config.toml
horizontal_flip = false
hidden_act = "relu"
beta1 = 0.9
lr_schedule = "cosine"
Rows from block 11, named by matrix and row number. Rows with one number belong to one channel. Each number is 128 + 32 x the weight over its row's rms, rounded and kept within 0 to 255. All counts start at 0. Numbers have three digits each.
# convs0: first 3x3 conv (model.blocks.11.convs.0.weight, 64x64x3x3), inputs 36-41, a 3x3 kernel for each
# convs1: second 3x3 conv (model.blocks.11.convs.1.weight, 64x64x3x3, transposed), outputs 36-41, a 3x3 kernel for each
convs0.0:060076149068155139172148094144117083099119123105134135143142127139129159066128099147148091138081109102076106116106108133134188099141112167078100073163162125119132
convs0.1:078119141163095110157101040149110087106095137099156068135123128130097125125095122150087081137119201138129191124140083181155098075138152154152102106115194159161123
convs0.2:126101144102135149133128094194143085160125166139075146103147106132106107108135116097131112118088092128154120140131211113160120164131109161165133122159095168128138
convs0.3:116156123141153133174180132106095127094096124123169143111119028132141128170154154105113081176102064150174156164187088153165094133157087107141130165129089156134122
convs0.4:204093097158063130129140076147154113105200170095095189101160106142071134114146132095142080115184099139127131083045180156084160130128130148120093133150120112174101
convs0.5:102073110159131143107081120133139155132128099141198159153130135156170129098111173081174139113143107161094095096163133145120144153069103098113139149165117129077121
convs0.6:124159163104116162148139150134059126116108141096118117124055142109147160146122051135111132124145086153133107083143159120091115059082148173142113138108112174164168
convs0.7:089150107158177073136175135133108130067132144052186101117051110109137124159128092155053054113160104111146160135090151165127167126158110187146133113141159145185064
convs0.8:100098175106133129147095101127136124081107138096122097102128092137190126092103073127156115118112094177094125129148122091145140171124117237113120130104135166144150
convs0.9:135107132115147147166114081109128116102126157090155086132099144110133157128108139115153088125117109144123129121133081119134119089134089153166103146156111143126144
convs0.10:151105126190167095117112126121178132119096071170095068137137128163145063180082105154124140123160094083186149088080177144115086153166138126124114139124142120133133
convs0.11:095109140158115139112076102121148110144143178101140133068048169115130150168078109147112132100121142154123122100095123139142091128177167155101127170134133119122125
convs0.12:150144162114130136105123156102153050131154089090192170153148162142162190083112234118112138126137081179140084183170129124126125124134139141086154170185066162104121
convs0.13:110092159152142168084067141117133139090120061077158099135121174093109113109128151156106077146144126088081146112057095116141116139160193140102131109123145128125101
convs0.14:109133108130151058111120130063188121075144142130108100112122086127120150154182107141189134130126079131205137117140126153140149141181117120217185100145132178097174
convs0.15:124124188136097109091121131126111099152092138076111087122080111109163072142176117120122081151155096137108061116143064159129114177125084148172130111192116115135082
convs0.16:125197118085098153099078100109095097136155089172155093136149090129061169134163120083128118121134099208174107109122105133141099157135088099114125154174151185118169
convs0.17:105101103100099093080113138147130116109130152134144130182057145114126115137112082101126149099073101116139128170125121180151109055065144134149208154105091090096114
convs0.18:104115083167073093142146103184125171096133148108110065119139114127083081132188107090147207078063153115091110073114132201145131096158096155157101145158175114134117
convs0.19:089099098136088093128140160096088056173138078161105084170102129093163140129131172089149104142119128162123108137169105068100087177136094131078089068044070118116093
convs0.20:145095082171173124108066148098135129138086077115111090199084146170186092159082155086135125105150123109158140135102138173115088122077074108168117104126135181164088
convs0.21:114140166164172128138163103118076096198123087142193151145103138084174151098140096130156104108113113099110127102106133099133131150103098177115101092116105114136112
convs0.22:151125124194143101138152093127154132150137110155121025090085126055118147154202174088132150117134149189139109112101169108157155127195145051150155190156168165109076
convs0.23:116155142140117135115147141121104104165147082215127188149176135143109135128113107057176129122106122094087109157145187139110142099160222153146141155152119140146142
convs0.24:094127139099122156154091144132085107151124177094075077065100118127172123126104168189136113090114102139112147108109063182080150177185129148158179119133155124098061
convs0.25:139131132146121118117101110151187071196127106095052127054144150124159136147104154108111139099170099113094100088171119097116146152115113139094125084140164080161145
convs0.26:117115127135185108138113148122202198118142115087051118120088059154154116120115155150120106153127071082165132162051097127149135149169120179157122078119174129139156
convs0.27:147109087145135178087109117137126172107097066086128129121081135138133066138107130167097126160174170165194153117192139038079068129043116077139101124094129090128112
convs0.28:104127164121135155053107093082103143143112105171166129129071124129169067114153125120149187125166151122105133131120115119132123172071125116076110130102151094125129
convs0.29:149099071137142149125168108151109077124088110146100137077102142132111128165122121114082167099117065101114120141109130155104087107145115139082139143147139115180102
convs0.30:003101153077184101113091083182156138161122150107140134144101124138179098152088099125120054155137092115131136060084121086056108137116106134117141129114126166124126
convs0.31:146166143112136112102120171134123130066155140159117154078091126127142134109143084088068145122096084102091106183126128173141111138156109117106097113102116123137122
convs0.32:091155130085074144123145140119080123088147134123165131138091116172124069099111105196119072134196105098125131118154169104120138155110061132143114134165090136156165
convs0.33:150104056156098128094130173184173077114143122121136091096091170155166103116116131130129094162083137140160136090117199214103151127135067164099098098114154101137124
convs0.34:154106124097112079078119143082194159108100135119164113115131096130118095111192143082094061099139159119131073123100196110134096080167138173143111158140107142109151
convs0.35:161136154158134138143119137105124109077107184146058136100149156169114086088084147132144130132161200151133162093147162138077132101128163118134088126088133166137103
convs0.36:112167106160128095135176166124148147139141166107117077079074129128096090141162134164202173059117150142100096130133177114189115102143101152158124189120144156137155
convs0.37:085150171106096127144122072125128123075141113091115122132093099132160135152086124128211101149134145120149122110150098135113140120160124150121139132112173140130149
convs0.38:104195116072149152140132106113164110118111118105135189135107140127139178117165116118123112106116078154128133168098104193151140132100122129151153099147152073129143
convs0.39:106113150082121140096141077116131146070137148105096098111154101115118143106151155120126090146103175131173142163110035081106080106087164153157166133162166100162160
convs0.40:093091098135145088131199071078153179147093238134102137058057135154067105125100086110072116141135086127072109153116150149178089137121124078098160149094165135130149
convs0.41:065115110094108087104121082149144115150144114138094171158127122165160118129182144146161070153173100137139202170175119166145145179156075076121155108134125068156108
convs0.42:124146107102145164151151114081164117093158155144147128123075159105142132062116148116140133100107139153089103147150124091151128127138133178125149101114083123146116
convs0.43:093101132156180156124140103119097125165171125158100146168095199097059065138138086075154116086044148197114138106096147069128134108159121168094164159176135106182114
convs0.44:099125103121088124114128200104027108132134114075169141123164145099185185142126110173118133107116098165086129102117166142148146164167070107130108165152118143138103
convs0.45:149185123135111161143081138067150128087115153114092153057124157058092102093109129149120101152126148091139111070092155127140073089146136151106149161107142081125172
convs0.46:080213104175113095118121131138156128129120157105106113137202161167071108096103177115102124102144128123075086117156142146139132150127136169152096144167129143105102
convs0.47:170130115177080088118084174121113133119093117168095138170094184161087134125123105176131127094117132114123121134137115132086110111122080176110099129119124107093107
convs0.48:115121067114191163123128077153142093126143110125112105149118130178162104139135084124112101088098087106104162169125140156058115139094045114093137138100089164147167
convs0.49:142078144110182124161103153127074112156075088104128144175162123091126122087130159120127093095155091160094078147176157125130105149115123144137165151136072128159124
convs0.50:075116145154107108174201128071067091079063114154160131125051077122206111160115142082149151070111190113146101161188189158172154092129101108088144123133140124126151
convs0.51:146151110089124137101143173148127170115151120084121163122116170124148105110081156070162156145133116150117064117140072165142090098086123147131122067101104102113125
convs0.52:096142103098153138149081057163104078103184157094122105129128096113126170171130100154115119118143169135130153111176147133117128135143142071149120124142167142114178
convs0.53:159133137078132145097121214064136152133084063160122109159138125155150119127147164125154140104165082154120129198150125117133144123100192145121089113094086132109083
convs0.54:173163176111204132073141100127097134087134162091158104099111094130144127128142166127083113127162105147181179121076192122191133168174153166116161103170205147116136
convs0.55:088093160130116163149158152125103100063141174090125103108138148125093155114108097119154133116167110109159125109061062114153142139096114129141124144126145152140125
convs0.56:102165152157169161147134109122125185120068121100068169131132162132104157131161163189142113123113133113103063113112186045109133124154137189170145194155159201156142
convs0.57:085128125143110078140154153089099127093061136140132103103181127107163106098151090138076099140095155162102154122139135095107159078101117102085163132113150096109130
convs0.58:149117113159070154070107068144145128120142133137144079072105149110060147076111092130123143175104117142107143102110145128169139083161115130107105148100097113112120
convs0.59:089198129145145141180073075116124111083149115075110115165116129084164092128106094154133099075102114086140140130128172127154130157168101144138148089111153134089053
convs0.60:159084124161130069186136142111128101055143168070158089155099038108154123125156189156100100157112081143178090102114141153124089177159195120142124182114118139148096
convs0.61:100159161095184139121085104056123169099158166115157079100083122126072087172140142087159158154120134145141109181120071155136094135104128123142119081159173113152102
convs0.62:119113111141113137118132108109120115115092141119067122139113114151183215053132086149147169150122101162108123102144160083138135060126094130082079143123095198150098
convs0.63:146106116102163139106071162101113142122145110163148137087115141107128081158128140174124124199125143177056052120170073062153125069079113117162129138165135136103143
convs1.0:093099103089104159091158128156143096122136190067113099104095071123134146130160164091151124102150082192158169149163122129129145136139109162117063136123141119103158
convs1.1:202149081138166131116128093112156109135110134146085155127132146147127124173128113081168142089163156139133144115088126114107079119106107133162111117170118093118087
convs1.2:152142110105098130155173162151066160165097156135119171147176124115162143153181171111102132152111122113085149177190107142116109115152143135100146041142134080188099
convs1.3:179108145071068090142076066128132155131131132144150138128161140132102097107124146101102105123151097156155136115109128130089153156102153084179156098135162155097078
convs1.4:137134127140163113150112101183135130140170151110124146180180133146108134158163138194099102180085100126090122110129054128151067094140090137160104121167128057128102
convs1.5:162141164157099152079187118126154145132132103155117135182135137093161128087113179169163102121140128139081083133166126139109098152071146185105111139112131114123102
convs1.6:138089115111124129130106103116073066104093138108071135106124116134097083078101118123148101163194146083117113149168115111124069075096139124156159120116118090156137
convs1.7:149106099160132104132091130165145080140096134101075154122125145144144134098087171141148110053116108130141095143121138098115143125143098128178126125152118136149132
convs1.8:168146119118137132128133137168161143096115127134151160134140120154202156107148137151170161150127112128104114130106166097049099211115138112118081179132124131144141
convs1.9:163109147139117152117090142075133085127124111108165134129150093115131130169106087136109136169111099159087100098127119131155206162133149141123059110156123108143098
convs1.10:095081164081143133093138149065125145097142135103156132129099135185160127142142105109084167131081168128159124151124106104124175129147093132104116114060101168167063
convs1.11:112150160129131147111190149096132142145056107186142129184183182099170155129148156146139117146122145099168131141143134160135131153155192119137150169123099146160153
convs1.12:075162131175147154105136123150173118125096163146116085165132151135140171082127137144187169130159138080143112148129165153115127173094130142123115106142173197145123
convs1.13:154174132102156195119156153121131145113103117120112159086155092115141120093124161099130150141192142139151143106131133082121122170153142102174113104124119145143186
convs1.14:185149138171126127151120164174114121116120067121149093120140153159087111158146131212130152143106125117119159090112115099129080100118094110154149138096083136097098
convs1.15:077157115126143147075135105091132101123106097133155112088152137118136126102112095127114164122098141171069134138136141136153095069122086094170183063172094116185128
convs1.16:187105155084118187143110134081158135104135105111160158070133165168085126146126152185114149114109130139059106132142125129084096114163199103110192102219179127172133
convs1.17:104104109108157120142115129116156130112125169116142187141114137141123112150097103109051111141159143136126151086149132169123135106168148150113103124148119084155106
convs1.18:096029060150212150094100100082125059130147099103098154107117107154110111112143123114116109076160138134136100154167121123114130141113152104101118137119099138167148
convs1.19:193158072103135103153135099103160163118162147170132154153185099147129059121114143147161171089113161137099121152141078090119112146097157114124073157169099157174108
convs1.20:174191128143180156112126081109116107101150131077127103176057181135185126122062149155108182139102152073077129212188143153144078142095126035146144128158125132187124
convs1.21:174093152173131065115107109105162144080110179078090171104139116149135136087128096141164167142163150133134135184164135078099158087118080165122067127169152121151156
convs1.22:077102132122116082144115098080128150143181119133154075087145169111101057088120095119111099098101140115140175150119159107059117110119139128138167085146087130151079
convs1.23:124119165092133113163168161152085144095155154144152159172123164119134134178142129100113118121137096098131159101114139106157050117123128149115093081134129151176138
convs1.24:107151100104103116143144198133069189193144124129120115143081139121165126199139119088110079121154163128104127153130091110143129095136113055095119134133169168120159
convs1.25:151099098144095124124140111163098108141123168104160113101101107073173100153094051172120082118101140150148148111159074135174153176142197188154139114103141103104095
convs1.26:152129178121066137079115163116074107132108116140173072124126162092112130102107155143137133147139131145154108136147109136111115120129104155160120119091144143106217
convs1.27:134170078105126135151136136099103147079116099110118184163136211095152123183113145127099129121129172154138115084143128147126154102105125158142132111121156141164109
convs1.28:156151182106100127118117159131112165123129168159156113163180125133183178148065135162167158149134135112189153131128098149133094115109103140127099148078159129110169
convs1.29:158087149100105149156114074144095131129116141130089105162140101126092137147133164135202124132115174113128061154132156110144102074149082037168126135125115100104151
convs1.30:122168159134152162142103148138159068124125121066096143147117123105202166109125126176161156153113110188168113109146069050128117114152158108120148176123112176108193
convs1.31:137116146104107113026165096136137153115134097132138100136153093134170114147122173175145126116156106101137140145123112155136136199162139169177117092129154144126180
convs1.32:095137128073100137045101115086129155079135159102111120111154107106143148089085136154166140171121139177153119218123087140169119118090147112143134087163158114121132
convs1.33:111132154107168108108127145096155121132149100124118158120116126091119121112147114132145133130169140129143143169125115120182093132120146107126209191156128138107146
convs1.34:112126091177174116178134130131132111140082122147142109168187137098112167106141164079141115134161116172130147116112135123140206084108125133128134169153148136143088
convs1.35:116127093139116156202137133110083131168128064115164119103111176112105187125140129152146137099144128108102173116113142132161090080156174147117169175108126112141125
convs1.36:145146132159126152096130121123129129169171155131173117090143206145080132128129149140087127163153188068118096089126104094097149108129113106135148173155129150137179
convs1.37:163199128146101080141106104200090105171121124115130149179094141107118137107106159103096051092156089151101109156080184114111158171116150057145142143124116032095143
convs1.38:143115201157123183174081147190105085137109100132113086136199145116141138178143106106103101137117109132137097134158104124107066205167109122152063122092110139142088
convs1.39:138157191085159158131097206124139198181067078161123058159172177125108182109178095111091136125105099167124134097074136173106138135119093059065168110136145144099074
convs1.40:148059104152113120112067130170113097154072101145116080175122173149081163116081123110122156082138113139169113102139159144137114087109064141112143159144121177102078
convs1.41:086112102096146132088091099179092091096137190074105170119102115131143133089141112153147134160118143196066098188146114176101121134113150116181100153146131148168125
convs1.42:150176120073128122159168123131130183120128143106148132146124158159132108129079142152103107155151138120157155114115143117120165052140217139143105102122092062016140
convs1.43:148088115099104067122156144198114152129150134166128134080116065108092102149126166135122118106176118150138190109084121128144140136161121120191119120185153164161145
convs1.44:116092109149151118163119120091139073117140101111053103141066115138151107100109085116165151144118152117115135143145136092148126098135123144140155144137114121144172
convs1.45:097179144069112167189157151114115148126124137108137124148094142157156142164128179127111114155112103111102108111090162103092101157171208133142130151109172118092160
convs1.46:119129094140143135161121159107100076135067116117090150174140127166092138181162106139185125144161119095119114175171174119160136107098137091130131166153124115137161
convs1.47:151136115121094139098119144110162156110109131157120126120133094118126160136066150138109141128077155066097148141068087164143069111083122146170115096145143174097140
convs1.48:140108138118158179173134149097143113128151120123171143159113081115130141157195161118175184069153152134140140161131072107183088183147172112144121093092103118114124
convs1.49:101147116140102157183195143143163143111072137123107130134099130148118126088186215140133092148115188137075121129129155121090137076121118114178075154177103125157148
convs1.50:156091092113117006048158098153158175124093122142165155115079112118137084124115159172161102069132107097125155117101134169105121100162138174109117122134163106101159
convs1.51:193108118143110178159097146114102042155113089129090110128113184101167145158151116116092097133186096105125130166175098149101051140094100064136144149075115172144139
convs1.52:173171120086110096173108162168157100121143075112162122129116147176086101142109146151087120158166115146132113156101119129117150109113085081086137126166104131134081
convs1.53:130165170163181198090126155128171169074059128123130129199149127116152175114128171158162161131116152140151143105162113079153116105102154156112119120123127139142144
convs1.54:138130093165145160100127097130183139138143098093088107041095177080055086128131096101110194203125125185157132121143128052108098120187152173104163113158101165126178
convs1.55:092107143148128124150162137180095116141151093141137091023109102113104091161135091128082078127087126092100129150145142121082131177118077108134115164111119152113043
convs1.56:176169113111097077091163158163069092157087111187141173154105131130115203133139127185209154151169184131145065126144130103159130146176140145163145152123142154162134
convs1.57:105058111114136138145129095136066160146120151169151160063145093125147111086115108111128145140155142087124110142185095075176165091137072146116086110130113146117083
convs1.58:166163194130130138160146153101123101103125093103094104144136153133130157128176111090122146092171081072139147096093099089145148110120137129157098127132161131133147
convs1.59:173200145139191158103141156162115132114106092081100113155104128151172122156134135105140119106139108146141128102068120173104150112133138113126141175139151118107119
convs1.60:080159149135137107106142126122123119123130100159098124143181105135127117080143106145085151171181123173169130068096091117125176116168140135118122193097165108133165
convs1.61:149152134071116168133119106129151134188179096128162157156191160189072080133189162171106148138166092172153156137133115119170127115176120081104123139143120123141132
convs1.62:145103149087130117160106100162104118129122130146118116113109143104133085123091076119160153091132164119141121163099153120098124136150155118169116110156149116131142
convs1.63:130116143125138134162126173190163178130123120154159110130136188105179192123116121132132059103128128201140104159142162131147156124092104127136192123148149111099156